{
  "dataset": "made-up road signs on poles",
  "mlp_ratio": 2,
  "num_experts": 16,
  "moe_every": 2,
  "residual_init": "zero_last",
  "lr": 0.0018,
  "eps": 1e-08,
  "grad_clip": 1.0,
  "batch_size": 128
}
Rows from block 5 of a small image classifier, named by matrix and row number. Rows with one number within an expert belong to one neuron, the router's apart. Each number is 128 + 32 x the weight over its row's rms, rounded and kept within 0 to 255. All counts start at 0.
Before each expert's rows are labels from the 100 images, of 14976, where the router gives the expert most weight on average: "top examples" is what is common among them; "peak at" is the part of the image that holds the peak. Only what is clearly more common there than usual is listed. The data: made-up road signs on poles.
# router: router (model.blocks.5.mlp.router.weight, 16x256), inputs 0-63
# up: expert up (model.blocks.5.mlp.up, 16x64x256), inputs 0-63
# down: expert down (model.blocks.5.mlp.down, 16x256x64, transposed), outputs 0-63

# expert 2
top examples: square sign
peak at: bottom centre
router.2 [112 121 118 149 132 141 157  75 116 160 155  86 156  91 147 179  71 141  98 100  99 112 129 188 125 115 140 147 114  88 132  69 119 100 112 124 174  77  99 176 162  92 150 191 134 112 114 146 160 170 156  94 148 171 208 130 146 116 149 100 161 125 158 105]
up.0 [188 112 150  88 130 107 170 130 161 155  80 126 152 126 128 163 161 154 149 170 112 154  94 111 106 113 107  96 113 134  42 161 107 109 166 135 155  82  88 119  62  82 144 118 158 119 114 152 125 153 133 128  49  84 129 144 183 116 115 101 147 106  67 133]
down.0 [117 108 128 122 150  92 156  63 147 155  88  64 111 105 144 143 104 194 118 156 143  74 111 132 173 134 105 166 137 164 140 113 122 126 140 184 115 111 126 136 173 112 133 164 101 139 145 145 159 133 142  94  95 151 214 122  92 114 163  85 118 147 123 102]
up.1 [177 180 131 116 106 130 124 124 108 156  85 120 149 167 154  92 153 122 152 146 136  71 101 102 102  72 118 143 147 185 155 118 103 115 117 106 158  99 139 161 126 112 153 169 138 140 144 126 139 116 149 185 124 165 141 155 134  54 116 165  58 118  94 119]
down.1 [201 104  92 110 184 139  99 152 116 122 127 115 128 103 118 195 134 152  99 140 179 109 127 110 160 121 129  97 141 149 149 118 183 132 148  98 131 112  91 152 159 160  82 121 126 198  66 123  92 143 129 166 111 111 119 138 170 107 142 114 143 176 123 143]
up.2 [123 133  74 127 125 143 188 104 105 114 139 159 142 110 149 119 188 169 137 111 134 126 142 160  86 132 146 137 152 161 107 157 127 159  97 123 119 204 140 172 126 123 190 106 109 180 151 153 164 159 164 140  78 132 169 113 179  90  96 181 123 145 136  82]
down.2 [128 103 133  56 140  85 217 170 128  87 124 132 142 133 165 119  70 135 125 151 187  91 131 156 122 115 132  91 139  88 127 122 204 111 126 149 131 175  78 119 134 143 122 127 148 147 121 131  92 111 115 116   3  99 108  72 147 117 124 124 105 126 115 149]
up.3 [130 131 122 164 126  54 137 108 126 144 124  90 185 148 108 168 118 137 116 106  88 107 159 118 183  69  88 103 138 137 148  76  90 119 130 106 103  51 125 132 160  87 169 168 123 141  87 158 163 146 151 112 136 126 121 128 124 148 107 105 207 155 135 167]
down.3 [169 117  92 106 117 125  89 127 162 193  94  82 160 110  65 162 142 110 128 110  64 159 122  99 154  87  93 134  87 189 162 162  54 120 147 138 134  93 126 119  47 155 146 135 151  83  99 137 130 134 131 117 140  80 199 170 154 147 148 107 144 143 100  75]
up.4 [199 127 193 164  96 135 125  88 166 121 142 131  70 178 108 114 122 121 133 188 143 104 129 155 133 190 133  88 148 115 149 138 151 166 138 137 107 128 129 123 109  78  87  80 144 128 142 136  72 111  60 100 103 108 130 148  85 114 105 125 127  91 151 164]
down.4 [137 161 128  60 153 135 161  94 167 123 160  87 171 162 173 129  94 180 143 144 134 105 140 143  84 131  99 171 124  69 174 136 126 141 158 157 120 162 107 158 160 136 120 174 119 118 125 155  54 203 119 133 106 177 146 169 142 145 121 141  88 137 127 171]
up.5 [137 200 107 143 102  83  81 171 118 155 116  79 126 136 104 131 121 124 149 135  96  74 132 129 115 122 178 118 113 148 165 113 107 106 137  77 130 114 178 111  85  81 163 182  99 143 100 142 169 140 116 119 154 106 100 190 116 117 159  97 121 175 134 126]
down.5 [120 163 119 105 180 153  66 103  80 145 106 130 144 122 136 131 193 154  91 148 145 155  98  98 165 105  84  86  93 216 170 121 131  95 157  98 154 101 154 170 130  97 126 147 178 138 156  77 113 179 127 116 193 124 178 204 148  74 164  93 156 167 135 113]
up.6 [111 105 162 149 153  87 143 135 112  94 147 110 135 104 109 170 129 144 164 163 154 188 164 205 164 158 170 143 153 130 161 191 163  72 127 147 116 125  93  51 122  67 111 146 150  95 163 149 111 129 104 112 140 127 170 168 149 128  98 116 192 169 150 122]
down.6 [113 169 157 149 124  96 177 122 174 116 180 126 121 171 105 100 104 105 138 102 141  87 175 171 146  51  74  97 165 136 103 176 156 164  77 141 135 142 173 131 133  97 136  64  93 122 142 147 112  91 104 107 165 106 101 112  76 140 129 147  99  99 119 117]
up.7 [105 164 127 156 169 122 218 106 149 131 125 121 145  93  93 183 105 104  93 163 111  94  96  76 133  99  75 116  80 131 154 114 108 145  95 165 136 111 148 137 122 176 106 163 118 134  65 147 124 165 163 172 111 196 125  91 156 142 141  67 146 123 147 141]
down.7 [116  89 117 114  97  91  73 122 110 148 161 125 168 124 162 151 151 108  86  99  26 129 111 161 154 157  89 125  51 115 109 116  99 130 139 154 102 108 142  81  93 136 190 117 185 101 127 112 174 103 150 113 124 100  68 120 193 196 133  92 173 136 111  77]
up.8 [148 132 107 107 208 136 119 129 100  73 134  95 115 113 129 104 152 131 135 128 139 170  90 151  84 140  84 138 137 145 115 121  82 105 161 139 133 152 127 175 102 115 133  71 110 118 126 170 152 154 136 159 114 130 144 156 104 146 130 109 214 128  86  77]
down.8 [110 122 180  99 141 103 159  53 121 101 139  83 124 129 131  83  93 124 161 171 146  69 122 140 130 112  83 136 161  92 145  90 137 155 128 155 114 114 142 185 107  91 137 170 109 170 126  91  74 177 138 106 102 133 129  80 149  69 106 108  51 131 120 109]
up.9 [108 130 100  74 158 166 178  89 107 156 118 132  89 121 181 109 100  75 134 132  65  55 110  88  34 173 103 163 131  67  67 152 160 136 101 103 108 123 163 157 106 170 111 148 119  99 114 129 131 207  87 225 125 167 178 207 158 190 173 120 146  90 154 184]
down.9 [153  58  98 125  88 139  71  64 124  86 145 118  72 151 172 169 132 113  79  87  81 112 113 117 173  77 182  88  91 137 131 162 135 103 138 122 161 161 200  75 141 133 137  99 131 171 110  62 147 123 128 151 130 110  80 137 116 132  78 119 158 120 113 161]
up.10 [ 96 120 142 166  76 111  87 158  77  66 122 155  91 115 177 144 111 137 169 154  88 112 206 131 136 155 102 144 171 152 105 137 122  78 101 104 119 165 169  78 135  62 109 153  60 133 174  78 153 139 128 162 106 140 129 148 135  76 143 147 124 111 117 128]
down.10 [ 73 161 141 123 134 135 153 162 135  96 124  79 154 137 129 129  68 137 119 195  97 126 168 139 145 174 121 127 141  88  99 124 145 127 152 206 133 143  54 166 140 146 152 159  89 130  70 153  33 157 104  83  72 148 145 117 104  81 142  83  41 125 105 109]
up.11 [135 101 113 196 103 103 190 124 124  93 144 147 128 100 136 116 133  76 150  90 129 133 180 167 192 127 105  78 148 137 131 114 140 139  80 150 176 143 170 124 134 178 170 138 147 170 122  80 128 106 164  58  97 129  72  85 129  90  79 182 119  46 141 104]
down.11 [ 87  80 168 140 138 123  94 143 114 139 140 143 145 135 210 122 118 128 138 135  79 157 143 104  98 213 164 137 133 164 124  91 124 181 137 136 105 111  91 112 120 145 190  90 194 129  86 141 141 113  86 134 129 123  88 104 162 123 138 144 129 113 176 140]

# expert 7
top examples: bar; arrow right
peak at: centre
router.7 [159  97  98 166 131 122 103 105 173  90 124 101 127 143 121 139 129 177 104 133 150 101  98 149  80 170 118  85 125 179 106  68  90 127 154 159 114  97 121  73 131 131 133  60 114 147 132  88 134 150  79 120  80 114 135  97 143 172  85 131 176 143  95 109]
up.0 [ 58 121 110  76 147 154 159  80 103 117 181 148 146 127 135 129 122  51  94 115 144 162 143 177 139 155 188  96 148 142 119 111 152 156 119 126 157 158 100 141 156 109 114 157 131 117 131  88 145  76  99  79 106 159 115 138 115 107 156 163 155 144 119 110]
down.0 [190 126 102  89 116 132 182 106 143 190 126 174 182 163 111 108 120 112 125  82 120 154 143 143 113 124 139  93 100 183  69 167 115 123 165 111 109 100  80 183 124 124 105 161 151 127  72 140 178 140 158 113 118 125 161 115  80 139 135 179 146  98  77 170]
up.1 [175  98 157  85 161  98 215 145  91 171  81 156 135 167 115 129  95 166 112 146  92 178 143  96 115 102 132  94 100 107 129 179 188 152 100  86 138  85 104 178 117 151 173 139 192 154  99 129  97 159 140 106 111 134 118 123 142 121  98 104 156 110 152 133]
down.1 [162 169 145 107 123 127 109 142 160 165  88 165  53 128 128 168 103 172 116 104  93  90 136  94 102 140 112 157 146 136 145 103 131 110 135 155 138  94 147 107 175 117 111  50 157  84  60 137 117 165 105 156 196 120 101 129 172 135  98 184  94 187  83 132]
up.2 [109 163 181 135 147 132 129 120 148 159  75 116 122 153  75 118 102 115 157 144  81 160 119 125 196 124 128  64 115 116 125 217  96 170 160 133 121  72 131 158 115 187 123 160 132 128 129 192  24  97 118 183 152  94 124 134 116 118 172 112 141 103 116 144]
down.2 [104 125  97 116 102 163 131 119  91 180 105 168  83 184 117 166  74 164 150 142  81 118 118 101 108 168 129 145 144 129 120 140 147  69 155 177 120 142 148 126 183 112 111 124 137 128  85 126 124 141  78 157 185 135 140 163 164 145 179 204 113 168 104 135]
up.3 [104 122 141  68 112 132  96 132 125 141  89 131 127 140 122 176  84  96 144  80  86 128 105  90 165 144 144 122 122  95 141 153 139 151 138 118 131 110 139 192 204 209 146 167 162 152 113 177  72  90 120 124 138 142 127 129  79  68 140 147 102 162 133 171]
down.3 [144 167 101 138  88 198 131 160 102 198 103 130  80 130 119 105  95 177 133 126  57 124 129 118 104 146 141 144 131 145 111 116 110 104 156 197 112 112 146 108 201 146  90 115 146 135 100 103  88 142 100 168 177 144 148 185 157 138 138 193 112 169  90 139]
up.4 [129 145 165 169 150 102 194 161 106  77 134 123 159 163 117 206 135 173 125 153 165 118 158 132 119  99 133  81  98 129 125  77 117 117 105 156 127 119 115  89  77  94 178  99 116  99 102 107 151 112 121 100 102  52 117  31 142  97 113 141 176 109 143 137]
down.4 [162  95 120 125 178 114 125 149  83  67 189 158 143 141 158 115 171 123 130 147 116 175 127 183 174  82 164 158 100  67 149 154 189 148  87 111 145 152 151 135  93 121 123 125 168 146 194 104 128 124 155  94  82 104 138 100 181  66 107  97 138 132 196  77]
up.5 [123  82 185 130  80 158 214 197 131 100 110 134 103 171 175  67  62 116 155 150 107 164 159 143 100 157  91 110 138 163  77 116 151 128  70  73 157 137  67 147 136 124 123 161 114 129 177  75 131 101 141 108 127 132 200  77 130 102 143 169 155 126  99 165]
down.5 [164 157 169 114  77 187 126  79 144 170 113 165  67 102 162 118  86 160 147 116 133 160 145  94  69 183 135 171 135 133 137 146 126 124 145 130 110  80 148 131 182 179  88 118 130  81  89 109 166 135  88 140 138 100 180 147 183 172 133 108 134 122  97 198]
up.6 [135 168 106 164 141  94  99 111 130 124 134 101 169 117 143 133 109  28 155 120 147 192 137 176 155 135 121  99 168 139 154 167 153 102 179 140  81 121  95  98  64  70 167 121 123  63 115 168 161 109 112 110 124 171  95 117 160 161 133 117 139  98 138 120]
down.6 [150 123 103 140  73 176 126 146 120 201 106 131  80 109 141 134 108 163 119 144  72  96 149 126 108 126 155 141 150 135 142 170 105  83 138 193 105  92 102  74 142 132 153 148 201 132  91 197 115 198 154 115 145 120 207 153 125 125 146 122 141 130 139  98]
up.7 [166 105 221 160  91 106 138 123 125 116 131 128 144 191 113 157 175 120 125 177 144 138 104 140 135 127 102 114 112  75  84 108 148 147 141 125 165 136  67 125  59  58 147  88 161 146 208 155  63  89 115 115  79 135 113 103 103  97 145  97 116  96 150 147]
down.7 [161 158 119 130  97 144 122 181 111 177  77 135  79 174  98 119  88 162 140 142  87 109 148 102 136 150 144 157 190 110 112 127 124 116 143 191 107 127 146  80 146 183 115  90 178 166 102 114 101 152 130 171 158 146 118 141 211 106 143 132  79 144 138 131]
up.8 [120 131 104 143 124 128 153 218 131 153  96 113  55 130 144 120 113 171 152 157  83 172 176 128 153 114  90 152 148 140 196 194 109 139 120 100  99 147 140 134 121 157  95 145 113 151 167  71 103 173 124 122 169 214 120  76 170 123  97 154 122 170  63 133]
down.8 [ 83 155 159 107  56 142  96  88 195 123 156 163  51 128 170 127  83 120 122 122 140 133  96  88 110 157 106 155 169 186 145 133 119  90 131 130 188 116 150  92  94 140  92 117 143 109 101 162 196 150 121 188 180 129 111 204 106 161 189 142 150 132 135 180]
up.9 [179 141 153 154  77 107  66 139 153 173 136  99 109 157  87 189 150  88 133 142 133 129 111 109 189 133 138  83 113  84 187 147 119 148 158 152 114  98 110  98  62 107 163  79 127 132 142 174  79 122 123 137 116 153  99 141 108 128 176  76 174  70 157 172]
down.9 [128 177  90 122 104 226 143 146  80 207  59 150  96 170 113  88 125 148 123 126  84 118 172  97 110 180 163 174 148 131 150 153 159  63 186 174 105 157 136 133 151 102 131  77 156 129  92 149 124 144  83 161 166 136 139 143 151 110 132 181 102 165  98 101]
up.10 [117 149  87 163 107 120  96  92 144 156 152 107  86 146 108 151 126  20 121 114 151 155 120 145 161 155  89  77 142 123 180 131 120 147 122 142  97 111 144 102  82  87  98  83 123 143 105 132 144 165  78 144 142 140 123 153 164 132 141 111 132 115 122 162]
down.10 [118 152 109 149  95 141  92 155 107 173 121 114 124 101 146  74 136 201  99 136 137 125 112 158 153 127 168 147 134 121 156 170 115  92 119 197  94 149 160 107 138 104 116 125 163 143 136 165 136 159 115 122 166  87 147 205 119  82 145 137 105 171 174  48]
up.11 [135 102 148  22 103 157 193 182 100 135  93 150  97 124 122 128 127 138 148 132  90 174 115 134 144 124 136 135 146 111 115 152 111 123  94  73 166 120 138 172  74 144 159 112 127 141 120 137 146 101 183 136 204 107 196 121 107  77 164 128 110 145 138 192]
down.11 [157 128 125 140 103 137 106 159 154 207 147 197  49 152 148 125 127 199 130 172  95 128 127  96 125 186 119 169 179 143 124  92 143 110 180 108 121 103 170 106 173 119 122 105 162 109  75 142  93 182 136 186 139  97 139 129 141 151 132 151 123 156 130 122]

# expert 14
top examples: square sign
peak at: bottom centre; bottom left
router.14 [124 104 164 142 186 166 142  93 121 135 129  56 184  88 160 177 123  96 116 193 143  99  82 113 126 147 109 162  92 142  88 137 116 103 181 136 124 128  60 129 123 185 155 111 171 119 157 134 113  65 134 149 111 148 120 104 114 168  85 140 162 110 120 127]
up.0 [166 166  93 152  85 108 100 121 144 112 134 116 102 173 167  30 200 123 183 117 136  57 121 139 115 100 106 132 117 108 181 110 133 169 105 121 157 173  79 170 162  74  78 109  97 142 153 140 158 182 157  98 107 125 156 110 129 171  82 133  98 120  88 136]
down.0 [151 126 101  60 134 113 159 138 134 102 130 131 106 111 120 113 125 181 175 146 127 119 165 143  71 111 138  82 158 125 169 110 140 138 126 147 120 135 139 150 160 121 122  93 141 125 108 174 161 113 175  97 153 165 136 122 134 145 169 125 132 160 100  94]
up.1 [142 136  98 140 134 106 135 144 173 134 109  83  83  77  40 127 116 179 132 158 108 137  88  82 126 123  83  91 106 139 125 174  68 123 146 215 120 112 143 102 112  66  79 139 132 137  85 160  51 133 108 101 113  73  83 153 142 156 163 151 157  82 136 132]
down.1 [146 153 121 103  70  77 145 183 107 152  71 164 131 115  82 161 194 107 183 148 134  91 165 138  70 113 133 103 145 132 157 160 157  75 111  99 151  82 112 143  45  96 102  57 138  70 146  93 175 168 160 204 171 119 154 115 142 126 102 128 182 163 176  68]
up.2 [154 146  94 177 121 105 145 134 161 125 154 131 115 200 118 150 148 125 109 136 142 100 135  91 140 132  71 165 123 133 162 172 118 126  95 106  60 137 182 113 149  20 143 137 158 151 113 102 106 114 129 103 119 127  94 134 101 112 122 105 104 135 158 182]
down.2 [104 171 150 141  56 101 145 114 125 115 103 122 105 132  68 116 184 196 154 163 115 139 123 176  57 117  92 126 129 167 218 131 127 144 105 171 128 121 122 149 165 117 166 129 132 166 160 187 175 109 100 168 153 126 167 118 150 125 161 128 122 191 129 127]
up.3 [161 132  82 115 169 118 121 102 126 130 157 176 144 112 203 151 158 132 122 110 175 112 119  96 173 117 113 133 100 193 164 126 173 102 138 170 107 115 105 130 181 120 164 146 119 120 161 129 167  71 111 111  96 136 136 133 135 132  58 168 146  81 105 163]
down.3 [125 119 116 147 111 132 110  84 145 122 129 112 184 102 160  74 119 117 107  88 181  80 132 113 123 142 113 124 143 113 134  60  89 161  77 158  74 168  79 169 121 125 151 131 130  89  79 121 147 131 163 116 104 111 110 127 137 173 141 160 132 104 113 160]
up.4 [107 149 137 112  67 160 112 151 164 116 118  88  65 107  95 102  85 139 110  93 159 103 113 159 105 135 102  95 112 130 139 149 127 127  94 160 102 165 154 123 155 125  86  78 118 101 108 142 163 166  86  89 194 124 121 138  75 167 166 172 114 153 107 155]
down.4 [148 140 163 120  68 127 133 139 107 129 104 120  79 162  44 124 147 157 175 166  96 173 150 152  97 105 122  85 157 140 151 148 113 114 138 159 162 116 152 151 141 109 147 119 123 149 132 137 168  81 157 114 182 125 132 111 124 125 141 129 131 172 130 130]
up.5 [128 124 133 105 100 112 183 129 179 130 112 123 104 162 115 112 151 177 120 115  96 114  98 143 228 132  49  92 154 104 110 100 143 144 148 138 108 144 149 117 207  74 111 167  99 214 144 163 112 149 169 102 122 183 131 114 119 130 119 153 101 100 139 160]
down.5 [116 148 158 110 130 113 130 152 129 122 129  73  83 132  69 131 106 153 153 140 131 149 144  54 106  72 132  84 129 106 175  65  74 106 105 168 148 139 110 136 108 124 145 101 108 142 165 138 123 102 127  79 155 162 106 101 146 135 144  80 146 169  90 111]
up.6 [157 142  86  70 137 111 109 133  87  84 173 115 139 103 149 129 192 142 116 174 171 144 119 171 192 145 168 122 106 178  88 162 181 122 180 117 113 127  87 161  99 154  88 117 155  75 153  92 140 131  93 185  73 138 132 162  96 164 127  81 114 118 134  98]
down.6 [139 148 120 104 130 130 128 139 107 108 151 107 113 134 112 174 105 125 166  82 113 149 220 147 124  85 190 114 180 122  95 122  94 134 175 109 143 136 132 119  74 145 154 162 148 122 166 188 105 121 162 162 133  66 180 149 204  95 161 108 152  87 154 152]
up.7 [118 161  95 165  81 147 117 122 125 112 115 167 143 134 144 144 101  68 143  69 154 124 117 125 149 177 171 190 146  76 165 153 115 124  89 147 169 121 151 146 111  99 105 129  98 113 125 141 182 155 120 128  90  66 117 118 104 134 139 148 125 110 127 135]
down.7 [139 155 143 100  74 111 127 112 106 120 111 106  83 174  59 151 143 138 158 134 115 101 163 131 102  69 129  84 143 113 214 144  75 135 139 117 167 142 170 147 121 110 172 156 134 182 102 155 174  97 159 167 120 123 139 109 141  73 178 140 132 228 138 139]
up.8 [156 145 185 146  61  68  89 176 123 110 141  78  82 141 122 134 124 161 155  56 128 101 151 182 119  72 136  84 119  63 139 132 162 142 144 106 134 150 160 217 122  98 166  50  89 173 114 117 111 157 129  82 157 131  70 118  84 106 104 146 118 148 161 118]
down.8 [166 162 129 141  87 114 148 139  94 103 120 120  73 125  71 138 143 125 160 167 109 151 168 145 111  56 148  78 150 152 157 137 110 131 152 153 153  99 129 140  93 112  67 105 126 143 102 127 117  88 166 133 163 111 151 107 134 143 155 103 143 175 173 115]
up.9 [117 153 189  72 139 154  80 140 117 128 149 122 146  80 116 141  80 109 153 119 124 194 148 105 154 178 124 153 147 119 159 184 100 149 137 125 151 109 122 149  62  43 102 152 125  81  93 130  67  88  92 143 153 111 131 200 157 108 190 116 134 102 110 157]
down.9 [ 98 151 147 174  54  74 127 143  98 120  77 127 177 151  84 105 128 144 179 154 117 102 184 147 151 127  85 132 195 166 156 111  90 114 108 125 139  96 158 154 130  81 157  98 125 120 145 128 158 118 143 157 135 112 132  59  96 104 146 161 132 144 159  76]
up.10 [134 149 138  96 132 146 175 115 176 124 124  90  94 170 168  65 113 138 110  80 166 124 144 117  98  77  98 118 128 131 125 126 142 110 102 145 117 115 151  88 104 108 114 110 120 160 133 152  48 172 160  62 181 151 148 114 170 127 130  81  77 124 140 166]
down.10 [183 175 119 100 156  99 111 111 121 158 160 167  90 118  88 153 148 140 177 149 157 158 186 194 113  48  86 128 158 124 168 136 104 130 150 163 146 102 133 137 137 108 141  91 156 119 123 133 135 141  91 111 176 119 143  99 121  94 128 100 100 150 153 133]
up.11 [175  99 181 125 100  74 199 146 130  95 132 141 139 146  72  73 126 106  95 193 113 199 157  98 177  76 114 148 140  73 182 145 120 227 112 123  78 132 128 183 103 185  80 110  90 166 161 124 143  97 118 140 173 144 184 127  88 127 158 134 182 176 154 180]
down.11 [152 197 144 112  53  77 142 182  90 139 137  81 114 150  94 132 139 174 154 138 103 115 164 141 109  93 180  56 127  93 145 129 108 106 112 113 162 105 139 107 140 147 115 115 131 136 156 141 134 121 166 110 124  92 123 110 130 118 164 104 110 166 143  87]

# expert 13
top examples: struck through
peak at: centre
router.13 [ 91 130 102  93 173 165 156 128 144 156  76 151  72  92 129  94 143 135 168  73 141 141 168  97 127 153 102 154 103 145  61 147 155 130 151 137 123 128 105 124 123  83 103 148 112 161 106 108 112 123 105 135 106 191  94  46 168 168  79 148 146 125 135 105]
up.0 [101 123 109  78 125 129  79 113 132 104 114 122 114  81 163 104 155 124 139 126 153 121 151 105 134 105 109 112 104 137 145 141 117 108 145 143 120 162  94 108 165  73 101 154 107 131  92 124 158 135  83  82 193 220  81 133 159 152 146 140  64  78  99 127]
down.0 [155 139 109 130 123  85 125 170  93 117  83 120 198  44 135 122 162 103  90 144 152  97 128 131  58 113 164 139 112 131 135 139 127 110 123 141 119 122 131 145 104 148 180  84 158 104 108 153 151 187  67 213 163 139 140 138 143 111 106 115 128 174 129 112]
up.1 [162 142 174 192 115  92 190  95 122 148 110 110  37 160  90 157 183  89 171 187  99 170 187  49 145 128 101 178  93 126 117 164  74 128 131 121  96 145 211 106 107  95  90 106  99 199 193 130  98  93 130 155 123 128 185 141 145 114 101 114 118 137  73 174]
down.1 [ 95 177 134  93 119 104 156 117 107 116 135 128 103 167  99 104 101 177 139  74 126 156 124 108 187 127  91 156 157 170 171 117  99 109 156 146 123 139 129 112 128  59  49 144 103 162 130 144  89 113 178 126 116 114 105 144  83 119 148 121 113 135 167 169]
up.2 [196 163 139 134  71 105 168 130 130 169  81 119 126 163 123  84 149 135 109 171  72 120 123  88 123 108 106 127 175 133 140 139 108 134 117 113  70 138  73 153 161 173 106 106 155 165 152 141  77 159 112 108 148 141 153  90 127 181 105 116 166 135 178 138]
down.2 [ 97 155 185 125 118 159 195 142 129 122 140  83 111  99 116  73 127 116 167 146 119 120 170 135 155 136 143 153 121  47 113 150  78 160  95 187  66 117 116 149 161 125 120 170 103 143 162  94  80 150  71 126  94 101 133 124 165 122 223  96  81 110 135 143]
up.3 [ 88  89 144  77 104 141 123 137 183  86 153 138 150 128 154 158  94 134 108 148 138 109 102 176 103 149 127  65  99 174 100 126 128  74 136 148 128 133  96 114  76  79 128 114 128 107 108 123 152 146 130 123 106 136 178 145  97 130 155  77 164 124 123 128]
down.3 [176 115 152 136  81 155 111 154 143  61 121 155 124 144 153 131 111 130 144 118 153  89 146  94  92 123 173 123 131 159  92 100 137 118 147 124 102  84  64 145 156 159 109 127 109  98 115 120 151 147  88 156  95 140 197  80 132 117  91 102 143 144 145 176]
up.4 [178 166 173 116 116 144 150 118 106 146  88 130  95 145 144 167 197  38 160 155 107 152 147  66 156 136  96 212 115 160 139 150  73 156 130 105 144  96 114 176  87 145 131 146 179 207 188 114  79 106 198 198 117  52 159 105 149 125  92 139 105 101 101 188]
down.4 [154 155  96  67 104 137 137 134 155 137  72 177 127 167 150 117 148 164 136  78 169 105 106 154  94 163 121 120 159 115 135  78  81  80 169 122 114 134 137 111 151  97  90  80 105 117 143 101 100 151  99 157 139 166 175 176 112 138 114 175 107 125 130 134]
up.5 [181 134 156 144  94 125 198 181 115 121 115 113 116 206  50 114 166 116 166 153 115 177 168  70 121 114 139 158 160  30 119 127 115 172  97  99  97 112 170 108 169 150 117 120  99 177 133 132  90  45 149 165 144 141 126 127  65  97 139 129 109 135 165 115]
down.5 [164 153 128 102 128 110 138 193  69 112  71 130 182 148  85  98 159 102 170 165 102 134 109  94 155 147 152 194 159  65 184 158  76 108  86 142 119  90 138 135 106 138 101 115 164 111 162 106  93  98 125 169 108 145 125 127 138 147 186 134  79 129 175 140]
up.6 [122 109 123  80 125 174 185 148 106 148 115 129  92 125 130  97 149 104 116 141  94 160 152  56 116 160 129 161 129 107 162 121 174 163  75 129  80 122 156 118 128 131  84  91  86 147 109  86 129 157 147 104 154 232 102  59 140 142 148 111  73  74 170 127]
down.6 [144 152 120 112 121 146 192 154 162 155 108 157  48 148 161  66 147 187 147 128  76 143 163 152 145 144 135 132 120 112  97 120 136 167 123 151 127  92 128 161 126 143  89 121 157 148 136 141 147 132 117 138  90 141 116 106 134 138 181 128 113 150 104 125]
up.7 [ 80 113  76 117 130 155 194 139 133 150  97 128 145  88 120 110 158 122 146  86  96 145 126  88 100 142 105 182 134 160 103 171 132 106  67 106  79 158 188 119  77 109 155 155  81 145 109 132 161 168 131 150 133 202  97  73 145 173 109 144 126 120 156  82]
down.7 [117 113 115 102  86 147 130 154 170 148 152 145  80 186 114  59 133 159 125 134 110 190 152 105 155  92  84 125 169 140  90 118 162 188 118 102 140 206 138 165 162  82 138  93 113 176 127 117 111 112 141 129 124 140 116 104  59 118  94 144 158 134  80 156]
up.8 [128 163 135 118  90  85 152 207 132  78 184 113 133 169  64 126 122 196 137 107 102 151 150 159 156 166 124 114 137  73 177 116  88 149 113 145 108 147 125 146 179 121 128 125 108 150 161 133  87  29 157 129 146 117  52 147  49 120 210 103 124 166  95 124]
down.8 [158 174 152 104 109 103 151 177 127 132  44 139 175 160 116 112 158 131 166 141 128 135 131  84 116 102 150 180 162  88 186 163  89 120  99 125  65 100 124 127 130 103 124 109 162 143 125  82  90 131 118 177  88 164 145 158 167 110 166  94  58 128 224 119]
up.9 [118 158 115 182  65 135 110 178 150 137 134 134 111 121  86 118 148 151 138 129  95  90 157 148 117 132 115  99 102  62 160 165 118 193  97 123  91 167 215 128 138 155 141 140 160 157  65 143  79 160  96 130 114  90 120 174 107  83 138 104  78 137 147 156]
down.9 [166 166 147  89 140 107 128 181  83 102 103 145 181 115 136 102 179 108 147 113 103 137 155 145 116  82 156 166 121  79 181 119  70 117 107 152  94  91 152 118 115 110  98 113 158 158 158  85 114 130 102 204 113 142 163 114 121 100 168 114 108 193 206  87]
up.10 [ 97 124 166  82 116 128 108  91 103  99 131  62 111  79 167 134 123 171 180  63 197 126 131 159  97 102 137 122  89 113 109 164 113 152 107 154  98 148 100 127 167  91 114 208 153  98 128 103 107 110 107 135 153 173 104 165  89 140 137 147 138 112 156 195]
down.10 [169 144 125  95 134 119 162 170 131 112  80 163 151 166 146 130 170 103 165 142 114 133 150  50 170  79 125 154 138  96 163 166 120 106 183 178 109 108 142 138  91  86 127 103 162 132 177 118 121 134 106 195  99 175 146 120 157 131 126  96  97 170 130 126]
up.11 [172 101 112 128 123 103 135 122 101 182 122 104  88  96 117 172 163 153 111 124 105 132 148 196 135 147 141 112 143 115 165 165  89 178 142 103 150 129  86 151 146 173 154 120 158 136 158 107  61  37 150 146 182  76  65 150 107  73 166 132 135 142 131 137]
down.11 [137 132 145 135 100 108 138 144 148 158  90  94 129 128 146 160 192 151 133 163 131 165 113 146 176 109 104 154 153 105 200 174 114 117  96 167  62  63 156 121  99 110 123 107 182 154 159 118  87 182 126 188 140 178 182 160 143 117 131 105  60 172 160 120]